From a checkpoint of a small contrastive audio-text model.
Model: encoder arch swin, encoder norm rmsnorm, encoder depths [3, 6, 3], encoder widths [64, 128, 256], text encoder norm rmsnorm.
Data: trained on synthetic speech, music and everyday sounds put through simulated rooms and audio effects, 39062 training examples, 100.9 epochs.
Rows from block 8 of the audio encoder, named by matrix and row number. Rows with one number belong to one neuron. Each number is 128 + 32 x the weight over its row's rms, rounded and kept within 0 to 255. All counts start at 0. After the name is the row's rms in percent of the matrix's.
# fc1: MLP up (encoder.blocks.8.mlp.fc1.weight, 256x128), inputs 0-127
# fc2: MLP down (encoder.blocks.8.mlp.fc2.weight, 128x256, transposed), outputs 0-127
fc1.142 093 [172 184 114 120 117 112 149 164 170 160 166 147 144 147 121 154 132 144 106  91  99 152 123 135 102  94 112 171 135 211 155 138  95  89 157 159 132  86 115 158 138  97 124 126  98 100 105  91 123 104 155 130 133 192 171 101  75 152 144  78 102 142 123 113  92 165  93 112 163 117 136 188  91 145 130 171  97 230 108  89 107 156 126 138 160 106  97 112 114 115  77 108 127 153 117  74 174 167 177  87 157 112 106  87 108 103 153 135  66 105  88 146 122 120 170 107 113 110 141  67 105 120 116 204 167 141  96  71]
fc2.142 087 [142 137 162 134 130 109 115  89 149  76 119  61 140 141  72  78 185 134 226 175 110 111 118 163 115  78 137 168 145 125 136  98 168 119 144 118  51 115 105 125  88 172 220 123  87 104 137 121 106 159 151  98 122 153  89 120 135  92 109 110 146 183  97 110 186 108 113 142 140 151 130 115 106 191 150 125 152 121  97 171 112 119 190 118 113 137  75 111 110 139 110  81 149 114 120 170 125 136 154 174 150 133 119 134 172  74 168 129 174 107 197 186 122 125 137  97 130 116 163  65 148 133 149 156 155 118 149 127]
fc1.143 099 [134 100 155 109 126 196 170 122  82 221 138 168 154 133 149 121 106 106 184 143 104 102 155 144 181  73 157  79 128 105  81 119 126  89 161 164 146 134  86 128 170 127  52  91 119 127 121 161 164 115  86  99 140  74 144 124  99 118 102 140 104  83  89 124 103 154 130  83 210 211  86 180 155 100 137 155  90 148 103 157 144 187 123 169 105 126 115  99 149 125 100  82 174 122 102 183  81 121 109 137 144 168 142 145 169 107 131 137 136 130 150 135 149 158 145 136 155 126 130 148 154  99 151  65 161 134 122 116]
fc2.143 091 [140 116 135 152 157 106 123 155 105 133 106  76 146  78 130 177 111 139 141 180 114 192 105 136 122 142 134 141 116  82 125 182 183 129 210 138  85 104 135 223 111  91 114  90 133  72 170  84 126 121 111 120 121 126 176 163 122 147 129 130  98 201  98  87  96 115 141  83  82 162 127 116 148 128 150 103  85 156 153 134 138 100 112 148 137 102 209 180 123  96 115 113 131 115 147 104  86 109 142 121 150 105 120 199 139 100 109 125 185 144 100 114 142  67 135 171 124 171 162 145  66 111 170 149 102 147 114 192]
fc1.144 114 [103  94 123 165  51 112 145 148 187  99 126 162 149  56 221 165 137 134 119 191 135 136 114  90 143 125 161 116 154 102 163 167 114 141 173 124 179 148 132 104 209 134  91 198  97 126 137  84  97 104 118 122 113 159 137 148 174 174 123 109 117  84 132 108  99 127 170 102 146 140 134 129  82 163 151 112  71 192 122  78  78 121 143  89 148 124 136 123 145 111 144  79 126  90 155 101 127 141 153 160 135 104 118 103 110  76 100 147 116 123  82 146 168 174 101 150 123  93 147 158 194 116 116 190 128 123 111  91]
fc2.144 106 [152  82 153  89 137 103 114 175 114 152 151 110 107 141 109 136 142 149 141 145 150 120 145 128 120 133 178 135 179 224 112 101  90 146 144 107  75 158  93 160 143 101 133 141 110  96 148 130 112 100 136 111  90 181  67  95 131 113 124 135 107 113 102  90 163 151 133 177 187 153 126  82 103 103 161 152 165 179 187 125 122 102 170  97 153 138 157 117 107 110 105 149 115 172  66 118 154 174 190 107 105  97 162 150 101 113 189 146 104  92 174 170 152  94 112  93  83 135  96  67  53 131 116 165  53 141 142 144]
fc1.145 096 [ 87 181 134  61 130 149 128 172 156 162 119 137 153 143 180 151 158  63  92 122 159 134 107  72 176 173 109 109 137 143 106  98 123 122 123 131 173 166 120 119 100 129 130 144 106 132 142 133 128 185 106 145 162  76 105 185 145  92 120 140 152 155 139 158 155 145 161 162 120 121 169 110 151 140 133 102 147  85 148 129 171 118  82 152 161 170 141  65 126 129 142 107 193 126  82  78 129 113 169 123  81  94 126 135 164 110 167 171 105 180 134  89  31 103 162  74 151  92  85  76 109 165 117 173  86 136 158  82]
fc2.145 100 [158 138 131 108 117 191 134  48 137 107  73 118 202 161 174 100  85 118  54 165 140 126 105 116 112 100  89 161  55 100 100 112 139 109 148 103 189 117 168 190 131 111 134  90 127 118 162 122 161 122 169 157 105 175 124 124 141 124 107 206 128 142 125 129  48  74 152 140 128 137 161 158 107 126 181 172 182 153 106 132 153 107 147 108 117 121 191 138 154 112 145 161 160 155 168 134 118 130 129  95 100 104 157 147 160 102 138 133 173 134 174 120 134 117 114 167 138  50  85 126 171  88 153 142 106 128 103 136]
fc1.146 104 [ 97 161 122 147 109 158 129 135 116 153  74 164 142  82 122 151 146 133 102 103 137  90 127  99 165 164 107 145 102 123 112 125 195 144 139  82 161 154  96 108 137 164 149 124  43 171 146 149 122 132 168 184 187 202 115 166  85 132  97 168  99 133 113 140 202  96 148  91 142 176 155 118 137  87 186  73 199 173  93  82 143 160 182 102  86 110 136  97 145 120 177  82 111 113 109 137 128 108 126 156 121 130 128 159 173 110 143 143 132 188  99 117 178 131 131 187 138 148 167 150 106 114 138 173 146 125  83 160]
fc2.146 102 [153  97  43 145 129 142 166 118 139 104 112 157 165 111 145 119  95  84  96 130 189  94 177 170 134 170  93 161 123  89 141 116 149 116 123 141  79 120 167 189 114 149 153 145 190 103 129 215 133 104 120  99 148 179 107 102 170  87 134 132  70 103 142 174  64 136  69 118 107 127  71 121 143 141  70 124  93 125 137 135 159 126 130 103 117  54 109 153  75 123 175 136 132 171 143 120 101 115 130  54 124  95 121 164 168 138 116 166 122 105 131 136  93 144 118 106 137 155 191  76 139 110 167 111 131 153 179 132]
fc1.147 090 [122 177 131 108  93 129 117  71 111 123 139  85 127 105  65 151 130 135  59 183 101  59 167 163  99  89 150 113 107 117 138  97 126 159 172 149 124 119 171 107 109  93 126 108 131 121 155  85 150 130  80 110 160 165 117  91 139 131 105 152  73  97 218 168 108  68  98 132 177 120 118  95 112 100 123 148 101 149  88 141 103 142 138 131  97 123 150 136 154 186 162  40 120 167 110 146 196  75 139 190 138 132 131 128 137  93  70 102 121 139 123 153 125 108 122  88  98 119 112 103 115 126 147 210 165 123 109  80]
fc2.147 098 [107 144 101 115  73 157 166 142 153 163  83 165  80 176  90 125 151 120 137 118 141 148  69 139  83  88 152 164  87 141 153 138  99 122 147 137 116 150 138 139  74 111 132  86 135 145 109 166 135 204 153 150 112  91 162 117  92 155 131  77 108 185 166 134 151 113 157  79 123  89  81 111 117 172 135  77 185 130 191 101 196  91 212 134 122  89 114 141 166 155 123 179 139 142  92 151 116  85 101 177  79 156  65 119 139 150  70 114 120 122 110  87 146 182 104 132 152 136 137 169 120 111 147 132 151 122  97  96]
fc1.151 091 [124  96 130 130 154 138 157 150 137 140 184 132 143 130 164 128 190 174  93 144 122 197 175 129  49 124 181 161 109 158 121 112 144 111 130 163 100 153 156 106  41  93 125 179 125  79 122  67 153 116  97  82  68 123 125 112 133 100 109 102 174 119 118 150 163 103 127 100  61 118 100 147  95 105  93 144 119 171 102 150  72 154 143 174 111 132 171 148 161 152 124 133  96 145  76  69 117  81  62 128 127  75 117 132 192 136 107 133 134 169  86 138 148 131 112 156 140 128 124 139 102 132 130 167 147  87 161  57]
fc2.151 091 [131 153 119 154 151 142  83 144 140 192  71 114 109 144 119 155 149 125 101 139 139 114 120 131 189 155 115 102  23 148 107  82  33 131 111  81  94 197 120 139 141 117 112 125 178 133 110 136 165 126 187 105  79 127 180 132 131 105  67 142 125 139 183 142 110 131 113  97 112 140 117 178 123 166 177 111  63 130 134 131  90 119 135  99 176  55 156 112 106 103 148 174 150 117 115 159 129 166 131 131 138 150  96 136 170 113 103 117  90 110 147 167 124 153 134  97  73  83 188 165 180 152 136 104 160 142 154  94]
fc1.152 100 [105  93 149 113 196 154  98 111 135 138 187 148 115 168 138 109 159 105 161 132 150  80 123 143  77 130 134  66 123 107  51 134  96 176 125 171 135 137 151 103 158 117 161 148 113 110 113 115 146 136 108 134 154 192 112 132 146 150 136 164 114 132 143 123 125 135 106  64 101 148 145  73 151  57 105 138 124  83  81 132 128 143 105 105 134 115 117 130 138 126 143  93 146 112 182 130  66 117 128 134 149 116 126  98  93  71 174 168 117 146 134  74  84 121 100 141 107 114 255 102 194  91 138 154  91 168 133  79]
fc2.152 092 [115 180 142 165 193 164 148 141 146 126 125 131 217 108 159 125 138  98 147  70 108 159 129 131 155 142 111 131 158 133 135  81 106 156 125 125 123 160 104  99 132 144 150 127 153 113  97 125 102  96 107  57 136 131  88 165 156 136 115 141 202 106 202 150 208 152 163 173 117  77 144  86 125 107 106 165 109 115 151 102 157 211 137 139 130 137  93 131 147 119 147  76  87 132 120 106 104 135 105 129 182 137  72 114  72 101  50  97 133 140 138 113 105  87 120 136 153 141  84 106 117  60 103  89 188 157 108  99]
fc1.153 098 [125 130 170 165  73 119 148 150 103 170  95 147 138 176 134 138 160 149 117 147  96 151  39 127 108  94 103 146 103 109  45 147 126 164 120 130 173 100 170 141 110 157 157  80  87 115 130 162  49 117 124 167 119 124  92 113 122 152 167 158  78  92 160 124  72 135 138 161 127 133 142 134 142 115 115 162 125 161 127 145 103 150 186 150 134 102 132 209 131 101 110 128  98 187 134 134  92 134 111 112 118 137 195 163  73  94  85 147 117 126  93 142 162  72  74  82  53 116 118 160  91 135 107 191 136 139  96 124]
fc2.153 097 [ 97 183  96 115 170 111 129 153 122 133 111  86 132 109 101 158 114 133 133 105 206 128 143  83  99 177  89 129 109 156 168  98 190 116 154 168  91 157 140 117 108 135 101 138 136 117 150  98 132 116 131 108 177 142 126 130  71 175 123 141 119 127 132  57 150 171 150 138 106 187 151 124 170 131 130  99 111 176  89 138 144 169 132 109  78 118 108 110 155 155 207 105 106 164 193 133 155 155  89 104 137 119 163  98  92 174 148 108 184  67 141  60 110 162 136 122 130  63 220  77 150 128 131 118 138  79 112 130]
fc1.154 099 [ 97 118 165 161 164 205 108  83 104  83 119 134 126 122 106 131 110 152 166 139 167  99 164 115  99 153  77 159 133 161  91 130 115  81  94 135 151 191 152  95 130 118 148 172 119 105  88 139 127 169 102  51 183 103 151 125 160  68 131 139 118 135 148 145 149  70 153 150 139 109 117  97  92 173  98  25 101 140  78 106 121 162 108 123 132 115 154 151  70 158 120 119 156  70  61 149  80 103 141 114 108 121 122 111 128 125 116 125 100 136 125 101 104 186 185 106 195 128 120  92  78 105 137 185 146 117 153 118]
fc2.154 097 [155 109  97 152  85 158 187  71 162 131 124 104 129 206 152 126 160 195 113 101 117 144 114 188 148 160 114 144 101 164 102 131 136 168 141 170  82 100 123 129 178 113 134 162 115  61 140 129 109  66 167  90  88 142 117 139  79 170 118 124  88 168 127 104 120 137 177 139 108 159 163 112 124 150 132  81 114 167 159 156 181 125 115 170 166  69 167 102 144  75 171 129 135 115 122 103 152 114  74 121  85 157 130 160 141  88 154 152  49 162 112 117  65 109 102 169  87  82 140 137  88 151 141 130 117 121  91 100]
fc1.155 102 [ 58 111  98 103 152 103 176 101 112 100 124 177  86  85 141 121 128 132 150 171 166 157 125 104 124 173 104 140 131 107 133  92 122 138  97 153 118 135  70 149 137 178 134  89 134 191 116 107 160  85 120 118 124 126 102 159  43 111  59 141 158 140 130 186 140 118 130 164 154 148 128 147 168  96 140 112 198 141 158 150 108  87 152 107  84 193  63  72 131 123 167  93 136 123 169 176 135 127 157 168 142 129  85 127 140 195 147 138 173 156 121 156 157 144 141 112 139  69 108 131 162 139 122 107  82 196 174 172]
fc2.155 098 [118 129 150  81 152 164  88 138 137  96  89  97 125  76  91 151 147 143 135  46 118 123 145 141 117  50 123 108 121  91 137 169 171 181 205 150 104  93 127 160  87 127 116 153  96 117 145 147 104 135 106 123 123 167 145  65  73 140 141 106 163  87 166 111 153  85 148 130 118  92 159 179  65 134 139 112 112 102  63 133 148 121 163 160 130  84 107 135 114  70 149 127 162 174 161 145 122 128  63 135 114 157 133 100 147 160 183  94 115 183 147  97 136 104 124 126 132  92 137  87 130 174 140 133 184 112  72 201]
fc1.157 110 [124  98 135  83  78 146 153 146 140 126 147 181 154 162 165 146 116 154 110 112 157  68  90 153 123 164 103 148 119 193  77 131 121 151 140 123 126 115 140  65 140 150 104 186 106 143 137 176 137 138 143 133 140 132 160 152 152  80 143  92  68 131 193 119  27 158 120 145  94 115 116  98 195 144 111 114 107 108 115 117  80 133  78 122 123 147 127 128 135  70  94 131 121 148 156 140 106 150 147 169  99 113 129 105  89 166 148 156 139 115 138  87  82 180  50 118  97 186 193 165  96 138 111 163 159  80  67 150]
fc2.157 110 [152 138  94 149 141 122 159 103 151  76 154 148 159  99 146 100 109 109  94 154  69  92 172  88  96 106  95 182 162 159 129  78 130  57 162 111 149  97 114 129 131 105  88 126 131 132 118  62 181 126  97 130  80  77 134 149  79  98 122 111 117 150 143 130 166 132 153 153 144 128 144 120  99 111 168 138 143 112  82 138 106 125 151 103 102 151 203 103 106 165 194  59 151  64 116  93 126 162 132 169 177 108 144  72  60 137 120 139 185 126 134 202 128 122 145 133 165 150 156 139 127 125  80 113 105 100  67  81]
fc1.164 087 [ 87 152 139  67 154  94 151 172 117 113  93 121  97 168 133 142 115  94 131 155 138 190 100 157  77  97  47 164  92 111 128 110  99 142  65 111 208  97 133 106 129 136 118  82  90 153 114  89 111  82 160 105 123 112  65 166 137 111 191 101  82 144 125 125 162 134 143 140 170 191  97 155 193 113 197 119 151 151 153 154 139 137 130  86 128 102  85 136 111 160 121  99 151  69 118 160  85 124 136  98 120 160 156 148 141 122 140 161 115 163 139 105 107 162 139 138 127 136 147 235 167 115  92 119 133 141 141 101]
fc2.164 092 [109 138 127 187 135 101 128  86 113 158 110 132 152  98 136 140 106  77 137 148  72 119 141 165 130 164 160  81 121 135 152  67 178 175 110 151 135 151 158 193 179  93 125  87 112 146 112  84 170 138 124 120 108 165 119 176 105 150 115 138 128  68 136  81 157 174 136  94 155  70 122  53  92 160 161 157 142  81 159 137 130 122 155 113 157 119 164 129 145 102 129 141  51 154  93  78 101 147 148  93  82 152 179 169 167 159 100 197 156 119  93 141 151 114 164 138  93 194 116 131 168 111 128 147 118  64 131 164]
fc1.166 109 [ 81 165 106 106 208 130 102 158 157 152  75 126 108 132 182 124 104  53  96 132 177 145 157  84 129  52  98 152 133 140 125 135 125 129 104 102 128 108 140 126 148 135 157 122 151 102 121 125  89 209 106 126 142 147 125 147 207 131 140 129  86 163 117 140 127 125 145 197  71 149 106 110 109 180 105 105  80 114  81 152  79 133 127 113 120 127 158 124 117 156  46 107 157 121 141 160 166 131 177 102 109 117 196 108  88 114 127 111 116 145  82  89 137  79 105 121  95 139 102  55 183  95 151 156 138  89  98 128]
fc2.166 107 [ 90 136  98  78 102 131 109  82 170 113 125 165 134 160 121 111 144 196 117  45 111 105 165 114  92  74 134 126 146 104 135 160 134 131 174 183 134 114  98 109 152  92 103 104 152 159 179 104 156 118  50 145 107 136 114 144  91 134 149  78 172 112 108 137 105 121 140 109 125 135  94 124 115 139  52 101 100 118 124 142 143 158 109 157 111 110 115 218 116 114 141  83 103 102 110  93 134  91  26 130 151 107 103 183  94  88 140 184 121 147  91 130 147 124 106 141 124 120 142 119 148 198 121  70 115 153 118 205]
fc1.167 092 [ 55 159  63 118 110 186 118 137 119  91 203 151  98 184 152 120 171  71  74 198 176 173 129  78 104  87 120 129 110 103 120 123  99 145  67 116 138 138 137  96 147 101 124 117 105 112 118 108 106 107 142 153 143  77 156 141  86 110 119 116 147 148 114  96 124 169  67 116 137 125 107 170 133 110 152 150  92 119 127 173 114 119 111 117 104  90 122 126 118  94 177 160  68 166 117 179 137 128 143  64 116 152  88 146 112 148 129 118 148 147 123 125 159 170 188 117 146  76  94 127 105  71 102  86 132  92 126 216]
fc2.167 094 [129 130 133 127 132 120 165 132  65  88 104  89 160 133  95 116 124  61 200 137  92 130 133 117 121 115  82 160 157 219 118 103 160 122 135 159 135  65  75 165 193 115 187 103 183 100 153  92 145 193 130 152 117 109  73 167 112 117 211 132 117 157  97 176  71 135 108 161 151 131 166 135 127  81 110 134 147 134 127 103 115 100 141  99 187 159 147  99 143 140 151 145 151 129 171 156 148  69 114 144 108 108 134 147 108  86 194 125 104  96 100 127 101 157 168 138 139 183 105 118 139 104 102 130 130 109 106  75]
fc1.168 093 [117 204  92 134 164 140  85 108 152 148 120 112 138 174 124 192 113  93 119 140 130 137 117 194  82 194 140  70 131 113 134 124 139 125 158 119 175 168 150 148 146 116 169 110 129  58 163 141 160 105 150 211 149  87 149  99 103 173 107 108 151 122 136 188 121 122 106  99  93 150 123 135 168 164  65 155 113 109 124 154  96 177 144 142  63 109 153 150 136  94 119  93 115 124 154 124  61 174 125 123 183  95 158  94 104  94 116 171 141 171 181 114  69 122 160 112 164 113 139 153 116 133 180 119  63 154 125 133]
fc2.168 093 [138  99 102 115  91  88 158 103 116 126 143 129 107 127 160 197 174 116 149 165 100  98 139  95  79 104 120 140 106 115 171 156 107 134 153  84 154 165 128 112 126 128  88 143 152 105 144 126 176  88 171 128  62 141 127 145 121 127 183 169 144 146 156 101  82 124 117  82 108  81 188 169 114 100  62 115 173  86  60 160 121 121 135  79  45  78 199 160 158 169 139  77 103 153 162 132 166 119 137 157 149 163  91 172 137 126 156 145 141 104 123 128 137 127  83 127 127  97 106 131 118  95 146 184 111 132 196  70]
fc1.169 096 [129 173 104 108  62 136 138 151 121 132 117 135  54 124 172 144  86  93 124 148 158 137 187  97 168 159 100 138 114 139 203  93 163 133 122 104 115  80 151 106 107 114 120  74 139 145 143  82 188  68 109  75 142 159 115 149  77 142 117 163 101 130 195 128 136 128  71 182 153 142  94 156 146 148 138 133 133 154  65 190 114  93 121  72 118 175  63  97 122 127 148 166 137 117 176 116 139 118 149 172 164 155 140 207 139 126 105 147  78 165 109  88 116  85 169 108  82 123 122 144 138 129  85 132 107 119 110 144]
fc2.169 104 [136 160 156 135 130 130 162 158 170 183  78 158 184 157 113  75 146 133 107 119 141 142 105 120 113 210  95  77  91 147 108 146 176 114 138 152 104 119 101 119 105  64  61 110  74 151 116 129  94 141 115 148 134 175  69 137 150 166  87  82  79 139 112 131 117  92 157 117 127  93 112 111 147 157  83 112 108 125 175 130 183  83  79 191 111 132 110 128 117  55 111 185 153 174  68  81 111  95 128 123 133 158  78 132 112  92 114 126 116 123 154 133 144 100 160 162 148 173  89 140 126 175  90 135 141  99 185 107]
fc1.170 096 [ 91 154 198  78 121 118 165  88 139  83 127 114  55 149 117 153 115 193  91 167 126 120 139 123 137 127  78  98 129 167 108 102 165 138 130  85 122 117 110 153 124 119 101 119 185 136 134 119 101  94  83  85 137 153 168 144  78  90 115  67 112 184 173 171 117 102 164 128 123  87 102 129  83 160  94 137 127 109 113 138 208  98  75  83 155 107 120 163 142 135 144 151 140 163 147 133 140 159 126 173  96 191  92 132 117 145 108  87 121  95 132  43 158 157 136 158  85 108 144 115 152  54 147 165  84 106 128  90]
fc2.170 111 [ 75 139  79 187 100 173 156 130 113 104 141 115 138 142 149 161 154 119 124 159 176 141 114 118  99 153 121 112 163 119 130 152 153 108  95 115 174 146 129  89 127  93  98  50 150 103 141  71 177 109 112 141 107  92 157 131 150  94 132 142 178 184 153 174 102 128  89 116 142 166 154 136  84 118 140  91 149 175 114  84  46 162 128 159  58  82 180 127 131  33 119 155 131 160 189 103 147 159 122 173 115 130 195 135 167 155 164 118  86 137 130 131 131 121 151 185 133 119 168 117 126 141 101 181 174 117 151 125]
fc1.174 108 [ 89  88 134  89 126 154 125  81 141 129  90  55 124 132 169 109 168  86  39 125 111 135 123  82 119 168 132 154  66 137 140  62 114  87  95 160 167 149 116 145 128 113 158 125 107 205 117  59  82  88 107 147 141 136 144 109 141 110  58 121 163 114 101 155 116 104  98  81 125 103 150 116  90 104 127 196  91 168 142 100 152 106 120 141  79 151 116 145 140 150  88 106 128 177 140 147 111 115 140 156 135 169  63 109  68 170 126  62 150 174  98 152 118 115 114 134 152 120 121  96 136 153 175 129  70 103 150 108]
fc2.174 098 [137 103 144 101 165 117  81 142 140 168 116 117 129 122  93 125 130 165 184 109  72  87  84 190  69  98 120  98 128  81 103 172 114 180 165 127 113 122 116  66 119 147  86 134 141 114 144 149 145  97  91 136 171 121 104  49  92 166 182 141  97  73 101 126 141  71 127 141 112 138 189  83  92 146 147 127 184 129 155 128 127 116 183 114 167  90 138  85 177 157 131 181 134  90 124 120  94 108 142 198 108 104 144 127 100 120 147 148 122 164 112 133 168  86 158 121 128  85 155 112  92 100 102  90 104 158  79 200]
fc1.178 085 [177  51 167  98  96 115 111 165 108 152 100 119 148  87 207 158 157 102 119 129  80 102 138  91  84 146  89 155 127 146  83  93 100 125  67 132  98  83 204 134 117 149  77 104 140 181 147 151  90 151 106 138 151 115 132  76 160 162 140  96 111 147 163 136 140  73 162 150 115 102 114 131 145 115 138 117  95 178 131 141  94 117 184 138  80 143 135 145 112 118 133  68 169 164 115 103 150 174 138 207 196  77 138 114 115 106 143 144 149 180 151 129 154 141 103 127  92  64 107 120 153 102 132 140 129 112  97 185]
fc2.178 088 [ 84 141 104 102 160 127 138 125 108 171 124 164 157 153  40  86 119  95 130 128 147  70 106 155 132 136 112 144  88 200 157 177 157 106 140 108 147 128 125 185  94 124  86 132 107 107 117  38 141 123 125 152 122 112 151  94  80 128 138 115 126 118 199 125  95 164 111 107 120 158 108 134 114 170 145 177 121 122 148  83 123 134 141 117 142 143 134 126 148 163 115  58 123  94 166 135  69 100 142  57 156 146 142 113  76 145 204  97  76 131 161 166 103 153 108 178 105 105 135 132 131 191 195 175 106  91 159  98]
fc1.179 117 [135 115  59 137 119  95 118  93 135 136 106 128 165 183 106 149  92 105 128  63 136 163 152 138  92 164 188 168  86  90 155 159 150 120 123 100 138 174  97 127 167  92  92 146 173 121 114 165 107 100 159 161  98 132 169 139 128 116 112 103  82 113 151 116 198 154 162 122 172 121  94 183 100  96  77 150  80 177 173 135 138  95 118 113 131 135 123 152 106 151 191 152  97  99 147 124 128 167  75 191 154 110 139  87  90 119 121 193 111 200 130 130 112 118  87  72 160 151 143  93 100  75  92  91 159 118 154 163]
fc2.179 111 [101 174 133  77 127 114 126 105 106 156 127 135  85 177 148 120 219 117 192 141 115 121 124  94  65 119 156 174 122  84  78 104 106 117  80 155 191 107  93  94 159  68 141 129 138 113  96 180  90 114 139 119  90 167 147 178 158  89 116 100 139 131 145 100  85 156 112 127 143  77  94 139 125 122 190 181  74  89 144 155 130 114 119 165 158 138 140 186  77 101 103 142 125 114 130 123 124  75 162 111 119  84 123  84 123 119  99  84  90 184 118 197 167  96 161  88 154 140 104 130 156  93 129  98 151 118 113 104]
fc1.180 093 [ 89  94 167 110  95  59  51  86 175 146  94 156 145 123 127 167 163 110 121 121 112 125 113  78 154 194 101 167 103 128 149 121 131 109 191 108 179  63 169 116 142 125  97 130 189 120 100 109  88 114  81 142 131 146 128 172  78 146 140 131 120  96 129 164 160 170 128  83 164 115 105 106 144  63 152 108  92  96 143 146 171 142 154  74  66  97 172 138  82  86  72 132 162 130 141 156 195 101 144 109 116 145 108 142 115  92 114  69 158 146 200 127 108  98 139  86 149 139 106 159 129 109 146 106 126 118 132 113]
fc2.180 100 [130 143 140 160 134 174 114 130 121  92 149 217  79 114 153  95  92 178 111 150 108 146 123 139 135  74  99  76  85 112 138  99 154 150  59 168 132  98 134 131 110 112 160 122 102  64 141 118 142 129  96 157 161 102  88 186 118 128 117  94 140 103 121 133 165 137 156 168  81 123 120 146 171 129 177 111  94 172 141 125 164  53 116 150 134 173 138 142 102 140  87 123 105 143 170 200 118 175 114 150  99 178  95  44 176  96 132 134 150 107 106 105 100 161 106 173  92 145 176 170 121 202 126 153 133 141  90 112]
fc1.181 091 [106 183  93 132 161 130 142  69 161 105 123 151  93 116 155 159 151  92  34 138 158 173 153 164 156 152 187  71 112 144 116 131 121 148 100 118 136  90 147  97 122 170  62 138 101  83 140 112 155 113 133 160 118  83 114 123 167  88 108  77  96 128 142 162 127 123  90 133  85 177 132 147 127  86  70 101 196 128 181 112 117 143  42 123 112 117 175  96 142  81  90 113 177  93 129 200 132  94 121  76  86 136 131 127 110 116  82 123  93 136 141 135 113 101 140  62 104 135  95 136 124 155 124 178 111  99 131 105]
fc2.181 090 [148 120 186 141 133  90 133 115 149 135  68 142 156 138 120  60 184 110 143 157  99 107 142  27 183 115  96 106 164 162 105 115  62 149 136 140  93 118 164 148 141 114 142 148 167 102 145 124 119 195  98 127 139  67 109 108 121 162 144 125 138 120  82 112  76 159 151 116 144 171  63 113 102 102 139 143 131 172  91 126 104 108 132  96 155 110 136 144 170 110 149  97  74 148 139 176  72  89 127 121 149 183 162 136 118 119 196 136 102  95 127 166 174 163 146 126  84 112 141 100  92  59  86  81 165 118 161 155]
fc1.182 099 [160 110 106 168  93  99 128 139 135 132 113 108 100 156 147 113  71 120 174 124 117 145 116 104  94 126 158 157 162 146 197 140 100 180  86 139 185 121 166 126  90 154 119 118 126 152 154 103  56  75  76 188  61 160  62 154 126 122 119 144 146 112  71 130 116 103 122 123 148 129 147 124  96 115  91 113 184  84 132 164  82 101  75 123  76 119 155 117 140 148 138 141 128  97 145  86 141 128  89 164 149  63 138 207 142 135 193 160 175 176 103  85 140 160  97 120  92 108 115 175  99 173 109 146 170 164 146 130]
fc2.182 105 [197 145 140 120 133 118 115 142 152 117 124 157 111  94 111 191 155  82 132  98 177 149 159 171  60  95  77  42 173 116 120 185 162 108 120 112 188 131  91 139 164 141 138 156 133 131 115 169 180 162 125 172 102 147 126 159 117 115 124 188 146 111  85 130 156 147  99 184  84  98 137  65 133  92 139 120 144 159 132 132  99 160  77 160 107  95 115  98 108 138 133 149  99 119 105  82 178 164 108 148 136 147 138  95 190 135 120 159 117 126 139 208 137 128 145 159 195  92  65 151  95 154 113 147 137 106 108 168]
fc1.183 099 [ 81  69  92 116 180 111 144  97 136 100 119 132 153 143  80 194 115 162 125 119  68 135 165  83  93 130 115 137 169 100  68 180 158 140 125 136 139 184 174  90 101 146 141 115  83 109 159 131  94 105  90  64  71 157  84 150 150 164 125 145 147 127 180 117 150 101  91 120 121  96 105 113 144 118 131  77  99 114 104 130 127 128  81 103 123 109 120  79 115 120 140 149 153 195 136  79 136  57 139  16 139 110 141  87  41 138 135 108 118 168 112 126 138 123 147 164 144 106 104 133 135 129 162 153 155 153 158 137]
fc2.183 093 [138 135  82 179 112  97 148 134  86 171 159 113 174 195 155 128 173 165 158 156 121 146  88  82 110 157 169 138 188 136  77 157  86 120 155 123 124 100 144 110 131 106 133 111 126 153 146 115  91 146  94 160  61 147 128 148 139 159  44 118 152 153  86 107  89 112  82 110 160 147 127 162 168 123 126 140  98 197 101 107  92 129 112 191 188 178 122 114  45  95 122  91  82 185 147 140 156 146 130 157 107 157 142 107 144 160 131 100 133 136 188 138 154  92 164  67 171 113 105 162 107 117 129 134 133 155  81 136]
fc1.184 106 [ 79 107 150 125 142 158 144 134 129 145 117  98 165 118 131 144  97 151 141 165 114  98 124 133 163 185 129  98  91 140 135 136 133  96  92 130 108 103 136 103 121 176  98 127 137 133 125 181  56 176 147 111 122  84 139 146 107 170  74 119 111 166 137 162 160 140 132 110  59 123 151 119 130 110 153 159 149  92 121 165 145 130 119 159  99 126 112 188 107 131 194 144 172 159  67 130  87 115 120 131  80 178 167 138  90  83 156  13 183 186 153 170 153 117  86 183 120  97 147  85 130 177 165 143 133  76 176 158]
fc2.184 103 [121 175 157  93  82 120 118 168 140 109 132 125 138 121  48 109 129 126 114 155 145 114 161 184 130 155 146 159 127 121 147 146 197 161 182 130  77 109 135  90 101 142 113  89 119 116 104 154 101 148  91 103 127 141 121 133  86  98 113 118  89 183 170 127 140 118 141 123 116 141  79  53 100 172  59 149 197 153 123 105 151 192  97 130 184 103 149 101  58 174 126 101 116 122 145 142 136 160 156 108 178 125 111  98 126 156 153  82  91 125 163 147  91 121 161  85 107 136 183 161 201 151 160 191 121 155 173 140]
fc1.185 104 [132 103 115 120  73  94  53 129  63 193 176 104  93 159 138 122 124 109 175 107 105  90 152 125 124 114 122 139 173  71  87 102  74 104 146 132  92 124 169  68 130 158 116 138  95  81  67 126 110 131 109 189 169  72 100 170 189 148 141 106 120 145 104 141 109 128 165 110  98 141 131  84 127 138 182 114 164  68 126 138 123 131 152 171 129 109 141 139 155 165 147 149 141 150 127  89 115 182 116 123  86  83 185 104  80 165 147 161 158 108 117 131 180 173 104 129  95 149 113 142 154  92  99 207 122 131  91 109]
fc2.185 103 [121 144 158  98 145 112 200 189 124 158 135 149 102 144 122  69 223 112  90 128 100 141  78  71  97  69 205  81 122 166 140  88 132 133 145  74 153 124 149  99 133 122 144 137 128 199 127 111 104 156 140 143 146 124 148 186 114 104 125  91 127 140 116 186 175  89 114 137 121 107 116  91 106 170 113 116 141  73 156 105  60  99 153 142 101 163 117  97 106 165 147 165 151  84 130  79 140 187 161 102 111  85 111 109 155 130 110 112  94 106  96 107 152  86 155 165 106 164 111 161 196 131  89 150 132 130 119 118]